{"arch": "vit", "image_size": 32, "norm_position": "pre", "head_dim": 48, "fused_qkv": true, "qk_norm": true, "conv_stem": false, "width": 128, "nesterov": true, "batch_size": 256, "final_lr_fraction": 0, "warmup_steps": 260, "adamw_weight_decay_other_params": 0.01}
Rows from block 7 of a small image classifier, named by matrix and row number. Rows with one number within an expert belong to one neuron, the router's apart. Each number is 50 + 10 x the weight over its row's rms, rounded and kept within 0 to 99. All counts start at 0.
Before each expert's rows are labels from the 100 images, of 14848, where the router gives the expert most weight on average: "strongest on" is what is common among them. Only what is clearly more common there than usual is listed. The data: fractals drawn by 1,000 iterated function systems, in grey. In brackets: how many of the 100.
# router: router (model.blocks.7.mlp.router.weight, 16x128, trained with AdamW), inputs 0-127
# up: expert up (model.blocks.7.mlp.up, 16x32x128), inputs 0-127
# down: expert down (model.blocks.7.mlp.down, 16x128x32, transposed), outputs 0-127

# expert 1
strongest on: three maps (54)
router.1:70 49 45 45 41 52 54 52 43 59 71 49 42 41 48 58 50 35 56 51 41 49 59 51 56 45 62 47 35 54 50 51 64 51 59 30 35 48 57 44 66 44 58 64 54 63 50 65 50 49 38 57 64 38 57 50 50 40 30 50 55 28 41 65 50 39 41 58 53 69 37 42 36 59 56 57 42 69 56 40 47 36 46 44 72 40 53 76 63 45 49 50 47 39 45 67 39 62 39 65 58 41 55 52 40 55 31 50 36 59 38 43 57 52 40 47 60 53 48 32 40 63 58 56 59 44 50 47
up.5:57 68 25 54 45 41 43 28 53 56 46 35 51 61 50 55 43 48 43 50 68 40 59 35 50 65 48 32 44 39 55 43 51 68 40 48 48 44 51 62 63 48 51 50 54 60 57 39 31 56 51 47 43 42 47 58 47 42 59 38 49 41 62 38 66 48 50 62 64 35 21 69 58 48 53 50 67 49 42 44 69 67 55 44 66 60 50 51 52 51 47 41 36 44 42 48 41 45 44 59 58 40 67 58 41 52 60 56 54 43 59 60 39 48 52 69 34 63 45 36 64 55 34 53 48 52 53 47
down.5:56 67 47 50 48 31 53 56 46 44 46 53 68 50 61 66 34 51 29 42 55 49 47 51 63 61 66 47 49 42 57 57 54 44 54 53 27 29 37 52 54 61 57 54 36 46 46 52 40 42 28 35 41 59 50 65 66 60 68 53 58 44 62 33 58 54 53 49 45 44 47 58 43 40 61 64 64 45 66 49 61 47 44 56 50 49 38 69 48 66 46 65 56 39 40 60 49 31 51 42 51 52 53 53 45 43 43 48 56 48 67 54 33 54 38 44 64 65 54 51 47 43 38 43 46 27 40 38
up.6:52 48 50 21 45 46 40 55 51 32 34 57 46 42 61 56 44 50 46 38 52 49 49 63 38 53 58 70 39 40 41 66 53 53 73 35 63 44 40 57 57 50 43 50 53 52 47 35 61 44 36 47 45 38 36 48 75 48 56 41 48 64 46 48 47 53 47 50 43 42 31 45 77 43 49 51 49 59 44 51 62 40 59 56 35 47 36 46 48 49 40 69 46 50 39 66 68 63 52 56 63 68 57 40 43 43 59 63 67 48 44 59 68 44 60 71 49 45 47 44 57 46 50 47 50 54 46 64
down.6:37 43 45 43 60 38 34 47 59 30 50 47 59 50 67 58 66 50 30 59 63 41 36 49 58 42 38 54 49 57 55 41 60 42 52 52 33 42 61 49 53 47 49 62 48 63 46 44 63 24 55 47 52 64 42 56 51 39 64 42 34 70 51 50 53 50 52 56 50 59 63 50 39 46 46 35 35 55 57 49 49 81 57 54 59 63 53 48 65 47 44 56 43 43 44 62 52 52 43 44 28 49 69 49 47 64 49 42 45 44 51 35 56 63 49 57 61 27 63 43 53 38 50 39 39 43 52 68
up.7:51 56 38 32 54 62 49 71 50 52 41 48 33 50 45 46 44 32 49 50 73 39 31 54 48 46 61 66 49 46 43 49 45 61 38 58 54 54 56 57 62 49 55 44 46 52 48 60 41 46 43 48 39 44 48 68 41 30 41 52 57 57 44 59 54 45 40 60 61 39 49 58 43 53 50 50 55 42 23 52 65 53 51 48 65 59 53 54 33 66 69 57 49 50 79 52 32 51 46 54 52 32 59 57 48 42 42 46 58 46 51 59 64 58 22 55 71 47 60 56 52 46 47 48 29 55 53 65
down.7:55 48 44 59 51 45 56 52 43 57 56 43 51 43 46 52 37 52 50 38 46 47 29 62 38 38 49 42 40 46 56 49 62 32 59 40 42 41 54 54 41 60 46 43 51 49 50 40 60 38 53 55 45 55 50 84 40 67 68 54 52 71 59 39 44 48 50 54 55 54 34 50 13 59 37 52 45 35 52 48 45 60 46 55 56 41 49 19 49 57 52 44 61 58 29 42 63 56 52 58 55 52 47 37 68 62 69 38 59 45 39 62 48 47 60 51 46 57 59 42 58 53 51 63 54 42 54 62
up.8:59 51 34 38 61 47 41 46 43 41 58 47 64 49 45 64 64 57 65 44 61 52 35 51 53 62 62 63 40 71 39 37 39 44 34 28 43 59 44 47 57 67 46 51 43 63 62 30 48 62 57 55 47 65 49 33 50 64 57 56 44 41 37 58 55 31 60 48 44 40 56 43 64 51 63 58 48 55 42 64 35 49 74 58 53 49 28 53 60 41 42 53 56 46 52 39 53 40 51 49 51 36 51 53 57 53 25 42 63 49 60 54 37 49 72 45 50 56 39 58 39 58 47 52 51 52 58 44
down.8:57 53 39 46 48 41 71 57 51 59 47 56 60 47 49 44 40 53 45 39 52 31 51 37 59 50 41 47 44 71 42 63 49 51 47 53 52 51 54 50 62 36 48 35 49 35 79 63 46 51 48 51 43 38 50 46 52 55 54 36 40 59 40 44 52 45 61 40 62 52 46 35 43 39 69 43 49 70 50 33 57 61 63 51 47 39 50 60 43 41 43 59 49 52 51 32 75 34 60 38 76 51 57 50 48 68 54 55 36 56 51 61 28 63 68 40 48 51 37 59 52 43 55 51 60 38 61 64
up.9:27 43 45 62 69 43 60 50 71 51 44 36 46 51 63 49 43 60 60 45 53 38 65 42 46 41 36 37 58 52 69 38 58 54 49 51 52 39 60 47 56 64 54 27 47 28 49 57 67 52 46 56 50 37 39 68 44 53 64 61 47 67 53 23 59 41 35 46 67 50 63 67 44 58 65 70 46 46 64 56 42 43 45 42 45 36 40 43 57 57 40 41 51 66 64 50 53 40 55 43 57 48 50 53 54 50 51 45 58 49 51 55 44 48 44 47 48 51 46 47 54 53 22 52 49 57 51 38
down.9:59 52 60 50 57 54 47 43 50 49 54 59 50 51 49 77 48 54 53 37 43 48 67 47 61 82 65 62 46 44 47 62 55 49 60 42 56 40 60 58 58 47 69 36 57 59 51 44 51 60 41 46 40 26 60 58 49 46 57 50 35 46 77 52 51 44 54 50 38 49 52 54 58 63 53 39 28 39 31 41 47 56 52 51 48 34 44 44 55 51 40 48 20 40 43 64 56 56 50 60 44 43 50 51 68 49 35 40 50 52 45 52 52 55 53 49 68 53 54 51 53 48 58 70 36 35 49 29
up.10:37 39 34 48 49 47 28 50 66 44 47 54 52 51 90 46 60 63 31 34 62 51 34 35 38 57 49 67 43 54 34 55 38 56 38 47 44 38 47 52 49 55 54 40 44 55 50 52 38 63 57 52 37 41 51 54 64 45 43 41 71 44 54 38 55 45 48 59 40 63 68 44 49 56 46 65 42 55 61 59 73 59 71 62 54 43 46 38 39 46 50 50 63 44 47 44 56 40 62 45 47 63 40 44 40 62 56 62 48 61 39 50 46 57 49 48 52 63 41 66 40 48 52 46 53 46 47 46
down.10:49 68 42 52 44 59 58 55 54 43 62 56 31 59 59 41 44 55 51 63 45 55 51 39 37 49 60 48 55 44 58 61 59 56 56 53 52 47 62 35 46 56 52 41 58 38 45 61 25 45 48 54 42 60 35 37 82 68 41 53 55 47 47 50 64 52 49 41 56 25 66 47 50 28 48 51 53 59 44 65 48 56 62 53 64 58 43 53 38 51 51 52 45 34 37 61 52 31 48 42 44 38 45 42 43 61 59 44 46 67 51 64 60 31 60 59 40 36 29 40 60 43 53 61 41 43 57 44

# expert 2
strongest on: two maps (96); sparse (96)
router.2:63 48 44 63 55 34 72 50 52 50 55 27 43 51 39 47 58 53 59 48 61 43 63 34 48 52 40 32 53 34 59 61 35 57 61 66 67 66 62 56 36 45 54 63 47 40 54 54 61 58 68 43 58 60 44 56 47 53 50 42 43 49 47 45 46 56 69 29 63 52 65 63 57 52 40 48 63 56 54 53 38 42 36 39 54 42 74 47 52 40 50 57 61 60 49 41 45 51 59 52 51 39 50 66 62 34 53 49 52 42 51 50 54 40 50 30 65 45 61 58 42 36 31 41 61 42 46 51
up.12:47 50 57 50 71 34 59 39 55 42 42 29 37 68 57 47 53 58 58 33 78 30 43 43 42 53 28 49 62 59 61 44 45 56 54 69 72 52 67 35 36 56 56 43 40 32 54 47 49 44 59 55 55 41 41 49 45 42 50 50 57 63 45 39 53 47 67 54 56 46 46 33 61 55 58 43 56 57 52 42 55 52 52 56 48 54 57 52 61 47 42 72 62 52 50 47 58 31 38 36 53 62 60 44 41 54 68 44 60 39 44 49 50 43 73 50 40 47 55 50 38 42 41 56 47 36 51 48
down.12:44 67 60 40 55 59 44 49 39 60 50 51 58 58 65 45 35 54 51 49 35 64 52 44 59 29 47 54 48 32 47 43 60 39 59 34 48 40 49 42 50 66 54 48 56 71 43 58 47 47 44 45 42 39 49 28 48 50 67 52 55 75 55 49 48 47 49 43 49 60 51 46 48 36 54 48 73 32 53 42 49 45 65 52 25 65 39 41 43 48 48 47 48 61 49 37 50 61 56 54 61 47 56 62 31 51 70 55 55 60 54 56 41 53 48 66 43 44 35 46 55 78 67 50 50 33 51 44
up.13:39 63 65 55 49 49 57 52 60 53 49 49 38 54 61 40 45 47 65 59 31 47 52 53 61 38 42 52 58 43 57 40 49 45 54 57 58 35 52 49 68 64 68 44 47 32 35 57 57 63 55 56 50 38 35 55 57 57 41 68 46 51 43 57 62 61 36 49 46 51 61 44 17 50 42 47 58 40 51 62 52 49 69 74 39 37 49 60 59 69 57 34 42 47 57 47 33 42 39 37 56 50 41 50 54 57 52 37 38 33 51 66 62 48 33 57 38 39 50 49 52 43 42 61 49 58 62 40
down.13:62 35 36 48 47 42 55 57 62 68 38 60 27 42 65 40 37 55 60 64 64 54 44 59 46 37 63 52 47 37 48 40 46 55 34 59 50 62 30 56 54 59 55 72 41 46 33 50 63 42 42 46 48 66 54 46 63 49 50 37 61 45 43 60 60 55 46 52 70 47 45 37 46 40 36 41 43 47 57 58 52 45 64 35 60 51 37 43 46 69 47 47 50 47 59 58 46 37 52 32 68 45 56 46 50 55 42 64 55 51 61 44 71 44 55 43 47 58 52 40 79 38 52 52 41 55 46 51
up.14:50 55 47 58 43 43 33 47 47 41 43 64 46 53 42 48 53 78 43 56 69 41 70 36 44 46 59 39 58 56 46 47 60 44 51 60 30 41 45 52 49 47 52 57 47 45 62 53 33 69 46 41 80 58 40 50 53 60 49 51 60 40 51 44 51 48 59 44 34 36 32 71 67 48 48 42 51 47 56 53 53 37 60 34 53 48 57 52 46 53 61 81 53 49 36 62 59 53 69 46 33 45 48 40 54 52 53 45 59 45 43 63 38 36 49 53 54 45 52 53 29 58 45 57 45 59 38 54
down.14:43 51 52 59 45 62 47 66 54 49 55 46 47 43 43 70 52 65 60 56 53 42 19 41 53 56 31 61 47 52 77 36 58 54 74 41 65 50 54 47 55 50 52 58 50 44 51 38 45 50 41 35 42 38 51 47 40 66 45 51 49 56 58 51 61 63 40 43 40 54 37 47 58 37 31 50 60 48 49 44 61 45 47 46 50 37 60 46 51 70 36 47 39 43 55 75 57 43 75 44 40 52 40 41 58 50 65 41 47 42 58 38 59 40 41 48 42 47 62 62 55 59 59 51 50 62 60 33
up.15:38 45 36 45 43 49 45 41 48 38 37 68 44 63 57 50 60 53 57 49 70 45 49 59 58 63 48 40 25 55 57 67 36 68 41 56 39 50 51 46 55 46 57 52 43 52 55 51 54 55 62 50 62 52 53 46 39 47 53 40 61 53 68 46 47 43 52 55 51 36 52 76 46 42 53 41 49 49 34 65 63 40 48 41 58 36 36 59 51 37 65 73 40 53 56 37 59 53 38 58 59 76 57 41 59 42 57 40 60 48 58 54 38 54 47 49 39 56 32 47 42 52 34 50 33 65 33 39
down.15:38 62 51 57 46 62 33 40 57 48 62 44 54 56 51 53 57 35 43 50 24 37 40 37 52 51 55 59 52 64 46 75 48 61 43 70 39 53 58 49 24 32 54 64 51 31 53 58 54 46 46 47 62 56 45 46 39 54 60 52 62 63 45 60 32 53 60 51 46 54 61 67 60 46 39 48 41 42 56 58 55 48 49 59 45 51 52 43 52 54 43 42 53 52 48 21 49 58 44 54 55 53 48 60 27 48 34 44 49 68 60 44 40 60 55 56 47 63 48 56 51 62 25 52 49 35 57 35
up.16:66 50 38 55 46 41 44 61 49 52 59 41 50 59 42 55 40 48 52 53 44 47 56 37 43 61 68 56 42 61 57 41 63 59 43 45 54 51 62 64 39 43 47 43 62 40 44 66 61 44 43 54 62 45 53 65 53 69 47 65 53 38 46 52 54 46 29 47 44 24 56 58 47 40 58 33 48 64 43 59 34 37 58 38 35 51 56 54 49 64 42 70 48 52 43 41 61 63 25 61 44 33 48 52 49 72 56 30 56 52 47 66 50 52 47 57 56 41 35 63 41 51 37 59 59 57 32 54
down.16:47 35 48 44 42 49 50 51 76 40 36 46 42 63 58 51 64 44 42 41 61 43 40 38 53 49 54 73 54 49 49 66 49 54 63 28 27 43 57 50 60 47 48 64 37 45 54 42 50 47 45 30 68 57 39 36 52 38 67 48 49 58 52 56 39 41 43 47 51 44 48 58 35 47 46 51 41 60 49 45 55 43 50 58 70 61 27 55 49 47 46 61 49 48 46 50 64 46 41 61 41 64 55 35 46 28 48 43 68 49 65 53 51 50 54 35 58 70 46 42 67 56 41 48 66 53 35 42
up.17:43 44 33 46 39 47 59 38 48 55 33 56 45 48 66 67 41 55 65 52 45 43 50 63 59 39 40 47 52 32 57 52 41 49 44 38 54 46 70 58 62 43 70 57 55 56 33 41 49 35 53 38 57 65 48 58 53 41 44 54 45 32 47 49 28 37 44 45 48 39 63 59 45 48 54 35 47 68 55 53 63 47 60 49 42 46 52 64 71 47 64 53 49 54 44 64 54 77 55 48 46 47 52 47 44 57 42 71 60 48 57 33 39 66 63 65 47 67 33 44 34 47 53 51 39 45 46 51
down.17:47 47 50 50 47 41 58 51 58 53 47 45 48 57 46 50 56 63 56 49 45 49 48 49 63 56 38 61 33 47 44 58 38 49 52 54 57 38 42 47 60 48 44 52 65 66 31 46 50 54 53 51 69 41 41 64 36 62 52 37 62 47 53 53 47 48 44 53 32 27 54 55 39 55 69 48 40 53 48 54 37 80 44 41 43 44 53 48 37 43 67 65 49 57 37 61 34 55 50 67 51 56 60 24 46 50 69 56 52 51 37 47 69 67 45 60 58 35 53 46 30 51 70 34 48 48 69 44

# expert 15
strongest on: dense (75)
router.15:47 49 53 48 35 61 43 46 49 55 47 68 60 62 64 44 49 71 40 59 49 57 44 62 51 31 51 51 42 58 57 49 57 47 54 50 29 44 42 48 50 63 66 50 54 44 45 50 51 60 43 41 48 51 61 33 54 51 47 48 45 57 49 45 58 38 54 57 39 56 32 37 57 26 49 55 48 41 43 40 52 65 72 62 49 52 41 47 36 61 62 38 61 52 55 54 58 51 55 31 71 59 33 32 42 63 41 38 38 52 48 38 41 54 45 47 27 54 44 45 60 59 64 67 57 55 46 21
up.17:64 56 30 51 65 43 45 48 43 66 48 25 58 62 39 36 46 48 42 48 62 61 68 31 49 45 40 73 56 54 48 48 50 51 45 45 55 52 62 56 51 51 54 40 45 63 45 35 59 41 41 56 28 43 49 57 54 60 39 30 50 50 54 55 45 40 48 52 63 48 16 55 55 51 48 43 57 55 46 44 54 40 51 47 34 60 54 55 37 74 51 60 64 49 43 44 42 49 48 44 38 21 58 59 55 59 55 37 63 67 49 56 36 51 47 55 63 44 52 60 51 46 54 55 51 54 62 64
down.17:46 63 24 65 58 58 45 49 35 49 68 61 60 62 58 39 46 48 48 72 57 67 60 59 43 70 46 53 63 30 56 48 63 48 43 46 48 41 38 63 62 44 34 39 57 64 37 42 54 62 49 57 40 68 53 40 37 51 55 48 42 29 67 61 51 54 47 63 53 46 41 65 35 43 49 52 45 38 50 38 38 39 36 50 52 63 60 53 53 54 36 42 48 57 36 49 49 49 34 52 71 47 54 40 36 65 40 43 39 43 43 54 54 51 61 56 44 50 46 58 52 46 61 51 49 69 48 47
up.18:38 59 39 61 40 66 54 58 47 42 52 76 35 44 46 40 38 45 29 44 49 41 39 44 55 61 80 60 49 54 30 49 42 43 57 40 27 41 54 67 56 48 52 35 54 56 46 59 47 48 53 52 55 35 43 57 75 52 52 37 55 46 56 62 53 39 50 46 63 46 69 44 46 41 44 46 48 59 56 49 55 54 65 48 49 52 52 67 60 57 58 56 72 52 62 49 56 48 41 28 55 49 41 34 44 59 37 48 53 54 46 57 38 44 51 49 64 39 52 40 50 46 65 67 43 53 30 45
down.18:46 32 56 43 53 56 60 42 52 55 46 34 53 53 42 45 54 40 41 51 56 43 48 44 46 31 43 46 42 66 36 46 45 45 57 54 50 74 36 28 41 55 50 45 48 47 56 68 70 58 72 55 65 47 38 60 75 60 49 47 49 45 47 64 64 45 56 45 55 49 52 49 46 52 68 38 50 67 59 61 38 36 63 46 63 26 54 44 50 39 51 39 66 27 68 50 55 44 52 47 57 46 46 61 41 29 54 36 55 65 53 48 44 54 49 65 62 55 49 37 47 58 43 52 57 44 58 46
up.19:38 60 57 47 39 49 49 46 55 39 48 62 39 45 55 65 57 51 45 41 46 42 62 62 56 39 52 51 38 54 55 59 50 52 77 29 45 39 50 50 58 59 53 62 43 68 54 52 36 58 43 51 49 46 39 58 44 45 61 58 55 32 74 43 40 62 37 52 50 34 56 62 45 44 60 58 61 52 56 33 70 50 56 47 44 45 49 58 43 39 65 43 53 46 46 56 40 61 55 51 57 56 41 49 32 40 44 52 34 40 70 56 64 55 49 58 43 44 37 56 40 47 65 24 36 49 37 77
down.19:43 55 49 44 51 33 39 45 58 38 40 52 44 62 52 44 62 58 40 38 59 44 49 51 45 49 41 49 52 45 46 56 63 50 38 49 52 28 33 44 74 37 54 45 54 48 46 56 53 56 54 59 64 55 43 45 54 55 52 56 59 70 39 35 43 52 46 54 61 55 43 44 43 16 49 34 54 76 51 53 48 49 41 64 60 64 45 50 63 35 56 35 51 64 47 43 50 58 63 50 41 36 62 66 49 62 49 68 44 49 58 30 59 54 51 45 48 30 32 42 48 65 52 65 41 58 60 58
up.20:56 52 60 46 45 47 30 44 52 67 55 56 49 55 58 33 46 60 49 46 64 51 48 48 50 63 45 62 56 61 66 56 54 50 56 39 64 56 61 47 38 28 53 63 53 62 38 36 58 44 59 44 45 42 40 25 46 40 40 33 45 58 63 53 49 58 58 54 49 62 46 45 59 67 31 45 54 35 40 61 72 57 52 52 38 44 64 45 39 53 25 50 50 52 31 45 52 58 45 60 72 68 47 52 44 51 55 37 55 56 43 53 72 50 32 42 45 38 55 43 59 49 47 35 31 49 43 52
down.20:28 36 53 54 41 41 46 43 47 63 48 59 44 58 62 54 54 48 56 58 36 70 37 66 54 62 37 63 44 51 59 37 38 37 56 38 26 60 49 45 44 54 53 38 48 66 38 43 48 59 36 56 41 50 57 37 48 54 52 49 40 63 75 39 50 54 49 62 49 57 33 44 52 67 38 44 55 70 58 60 61 34 46 63 49 57 38 58 36 64 58 39 62 41 44 62 62 55 45 35 47 50 49 54 64 66 35 49 51 38 50 50 61 47 32 49 45 29 50 47 45 53 44 46 54 47 58 60
up.21:52 73 52 42 53 56 39 52 42 45 65 55 64 45 53 49 73 22 27 45 57 63 54 53 48 44 69 57 64 53 53 51 46 60 30 71 40 62 56 58 49 36 39 43 46 57 65 48 37 47 54 51 51 52 49 65 40 50 60 51 32 52 51 58 54 44 44 31 34 49 59 65 48 72 63 61 47 44 36 55 56 53 34 49 56 57 50 48 53 51 38 54 49 42 60 47 51 51 36 60 45 41 38 57 47 53 56 40 54 38 45 42 33 47 43 34 75 54 56 53 60 37 49 34 50 49 52 55
down.21:42 40 37 40 52 55 39 40 34 55 57 59 50 61 62 31 49 53 44 74 47 43 43 30 56 57 46 53 48 40 64 42 56 52 49 60 46 39 44 56 39 48 68 40 48 50 58 47 45 38 49 43 26 47 59 52 53 46 68 52 47 59 66 55 47 39 61 53 49 43 58 49 49 33 65 33 57 44 61 44 40 46 45 62 56 44 50 58 42 47 54 75 59 62 52 54 57 55 54 44 55 25 55 57 34 64 42 70 54 59 69 40 61 43 43 39 36 34 71 43 50 56 47 51 63 67 52 51
up.22:64 65 49 52 67 32 32 50 46 58 40 58 30 37 44 42 51 45 57 49 58 59 50 58 54 44 56 40 48 48 58 54 61 42 44 30 67 60 51 28 48 52 60 36 54 55 52 36 51 78 50 51 54 66 32 56 51 57 41 45 36 39 39 51 57 51 53 78 35 59 34 44 56 65 57 57 48 56 53 34 47 47 38 48 56 50 47 49 55 56 37 51 39 30 46 54 47 50 54 59 67 43 42 45 62 52 40 43 33 42 47 62 46 44 47 42 60 53 52 42 44 65 40 56 44 48 76 51
down.22:46 61 40 47 64 40 52 55 32 48 72 57 35 45 49 55 47 53 46 69 64 59 65 46 55 43 59 48 39 35 63 43 66 49 39 67 60 53 53 53 59 42 55 51 33 51 60 57 51 27 70 52 35 65 69 54 44 37 36 30 49 47 55 48 44 51 59 66 73 41 59 51 59 42 57 37 46 44 54 46 41 57 45 49 54 52 63 62 47 56 54 46 49 47 29 35 55 53 57 59 44 46 47 48 30 45 48 56 49 26 56 59 63 49 49 66 51 36 55 36 55 40 36 45 47 51 33 50

# expert 13
strongest on: sparse (85); two maps (65)
router.13:34 65 37 49 42 62 35 47 59 45 38 45 42 53 49 60 34 41 50 40 62 34 51 48 48 56 53 39 41 44 42 35 67 59 39 44 53 37 67 48 57 57 57 49 42 66 31 51 38 43 50 33 55 37 44 41 78 44 61 54 60 52 69 67 62 51 42 54 73 40 64 36 49 57 60 44 55 54 56 44 46 61 45 47 61 58 39 62 78 59 43 47 50 40 43 38 46 51 46 59 49 50 58 42 46 53 61 51 58 40 50 66 51 44 51 69 28 55 45 45 43 48 38 58 48 40 54 57
up.5:53 59 50 48 40 57 48 54 54 34 44 33 61 57 56 61 57 51 49 62 38 55 50 43 50 39 63 64 43 63 56 53 54 50 45 59 52 69 52 50 63 47 45 26 44 45 63 51 42 34 27 61 39 51 36 40 37 56 54 64 55 49 44 60 47 47 32 62 61 49 46 57 41 48 49 62 43 31 49 55 62 55 55 46 50 58 42 39 27 74 44 55 42 58 47 43 44 54 42 61 43 59 40 57 50 43 54 47 35 54 54 66 67 58 29 43 32 56 43 50 55 72 49 37 49 39 75 54
down.5:48 41 49 48 57 39 55 48 35 50 65 38 67 53 50 45 53 63 42 54 44 36 70 57 50 60 57 48 64 33 75 38 83 47 43 51 41 49 52 36 36 49 41 32 30 58 49 56 50 50 50 42 59 39 50 58 35 54 52 53 51 56 42 60 50 46 46 50 51 64 66 43 37 41 43 55 59 44 44 55 43 52 46 62 21 71 43 50 58 65 54 56 52 65 48 43 56 44 54 58 43 61 52 71 48 50 39 50 48 66 47 47 30 51 42 45 46 44 43 73 48 66 42 46 54 48 42 42
up.6:42 55 40 57 60 48 70 56 42 52 46 48 41 45 62 45 44 39 52 54 36 58 44 54 51 50 54 50 42 50 56 41 46 69 54 41 48 60 48 55 47 61 47 58 59 45 39 46 43 38 59 67 43 58 53 65 56 75 42 55 42 54 42 20 70 55 47 46 54 39 68 41 43 49 69 40 41 53 50 44 44 70 62 70 39 41 60 46 56 42 62 40 49 44 66 35 64 36 41 58 50 50 38 66 42 47 57 47 59 58 60 45 36 57 37 37 54 38 60 35 58 34 34 47 53 60 34 50
down.6:66 43 76 38 34 44 56 48 56 34 74 27 52 44 71 61 60 52 60 52 58 55 46 37 48 27 47 53 35 35 49 63 46 51 54 34 60 56 43 41 41 40 62 43 49 39 43 47 53 69 53 55 56 45 59 51 37 59 61 37 54 47 49 55 55 47 62 52 29 36 51 35 60 59 53 40 48 60 50 49 43 47 44 48 36 47 55 44 40 31 46 58 66 44 45 52 51 41 61 44 46 37 37 45 60 41 60 48 55 55 54 45 54 25 53 43 67 53 54 58 48 44 60 40 44 55 69 62
up.7:45 67 56 24 41 49 66 55 64 47 56 45 49 45 47 58 65 44 36 48 58 44 44 56 48 65 46 20 40 44 45 37 52 64 55 82 58 63 48 45 44 47 63 50 45 47 62 59 36 55 68 53 29 53 49 42 60 58 67 49 53 71 45 41 66 50 54 35 62 48 49 44 44 58 48 42 54 54 43 65 44 42 60 52 42 56 64 45 48 41 38 62 52 42 55 54 52 35 35 55 44 66 57 65 50 37 48 45 58 35 52 56 48 50 58 42 42 46 53 43 42 49 27 55 39 46 46 40
down.7:53 51 47 43 49 55 74 54 70 63 59 65 43 43 50 43 53 36 42 52 59 58 35 57 45 30 42 51 57 49 39 50 34 49 53 59 62 47 46 62 30 57 69 50 43 40 44 54 63 38 34 67 54 54 41 20 53 40 53 61 47 50 49 47 50 37 68 38 34 48 48 51 31 37 62 57 48 56 48 49 58 69 34 62 36 53 55 49 62 63 64 59 47 54 52 64 42 49 47 38 42 57 36 47 54 47 52 61 50 55 47 55 28 57 66 47 49 38 35 48 62 43 56 54 52 63 53 45
up.8:60 53 55 49 51 27 58 46 56 39 39 49 43 70 44 44 59 47 39 41 55 41 51 48 62 58 60 51 68 47 48 49 31 64 54 28 51 47 53 23 40 55 66 46 44 50 59 58 54 32 65 58 56 48 56 53 52 33 59 49 52 26 66 34 45 47 47 59 37 53 51 60 54 44 46 67 50 54 55 46 40 43 65 53 53 30 36 45 62 58 52 65 61 47 55 49 58 37 44 42 55 66 37 38 69 58 43 39 65 35 37 60 57 57 60 64 45 59 49 51 52 42 50 44 45 35 54 52
down.8:35 47 58 70 33 60 43 57 40 50 50 49 51 70 39 51 54 47 60 47 49 43 42 35 42 64 43 46 44 58 51 58 64 75 48 51 54 48 46 61 51 66 48 37 53 55 60 38 56 51 56 41 51 44 54 50 43 47 48 41 48 48 45 61 71 60 46 60 51 54 50 47 56 39 40 44 33 47 49 51 41 54 54 44 59 41 42 38 45 57 34 40 68 41 48 18 36 51 46 47 50 29 55 46 52 54 43 19 50 69 46 57 45 48 54 34 49 50 45 36 46 61 50 72 42 55 74 40
up.9:45 58 35 46 44 49 37 62 54 57 53 49 71 56 54 56 49 54 62 56 64 56 53 62 41 47 58 53 63 42 53 53 52 55 48 48 56 39 55 52 46 46 53 60 46 52 31 28 53 64 57 40 43 45 35 42 81 35 36 44 55 37 52 60 64 48 57 68 48 43 61 44 76 51 68 54 57 54 53 59 52 60 63 58 46 48 46 46 64 60 46 46 44 30 42 39 49 49 44 57 53 36 57 26 51 45 47 50 55 59 45 66 40 32 59 59 36 42 41 46 44 29 35 49 36 66 44 43
down.9:49 64 51 63 61 42 52 32 40 58 56 58 51 44 46 57 66 57 53 42 50 45 50 42 43 48 18 48 39 41 59 39 44 23 43 52 54 46 67 50 58 57 48 48 58 38 54 43 42 42 56 57 40 58 46 46 47 57 54 50 59 37 64 54 41 52 45 25 64 36 47 38 46 46 67 52 84 59 54 41 51 47 58 60 29 44 64 55 61 34 49 40 37 63 46 64 66 50 46 52 49 57 43 69 39 59 46 54 48 47 26 53 51 62 57 63 35 46 54 47 54 56 44 50 58 50 45 52
up.10:58 62 62 53 50 52 53 50 48 39 51 62 55 59 43 37 54 58 46 59 43 66 57 50 56 57 42 44 64 45 60 39 58 45 59 43 46 50 49 39 56 48 66 35 41 57 59 33 74 48 55 43 43 55 50 32 62 37 58 56 43 53 48 59 35 33 42 37 35 49 44 84 39 54 40 47 40 47 42 58 42 59 52 48 44 50 31 49 54 63 42 48 42 34 55 55 68 46 35 44 31 49 58 67 62 61 43 68 55 44 53 56 57 45 49 44 61 58 53 49 35 49 58 43 16 55 58 53
down.10:49 44 48 38 57 53 46 55 39 57 38 56 47 39 59 35 56 38 53 44 48 55 59 42 40 32 57 39 44 62 45 43 55 54 48 40 35 47 42 35 69 55 24 59 43 63 55 25 46 47 52 39 55 34 36 61 58 60 47 48 42 57 33 59 41 57 43 64 61 59 49 41 51 37 53 40 41 63 44 42 37 59 44 52 55 31 48 46 51 57 45 56 59 59 46 63 51 45 49 63 44 66 51 63 41 64 75 52 69 53 45 43 58 64 53 58 54 46 52 47 60 62 29 61 54 63 65 73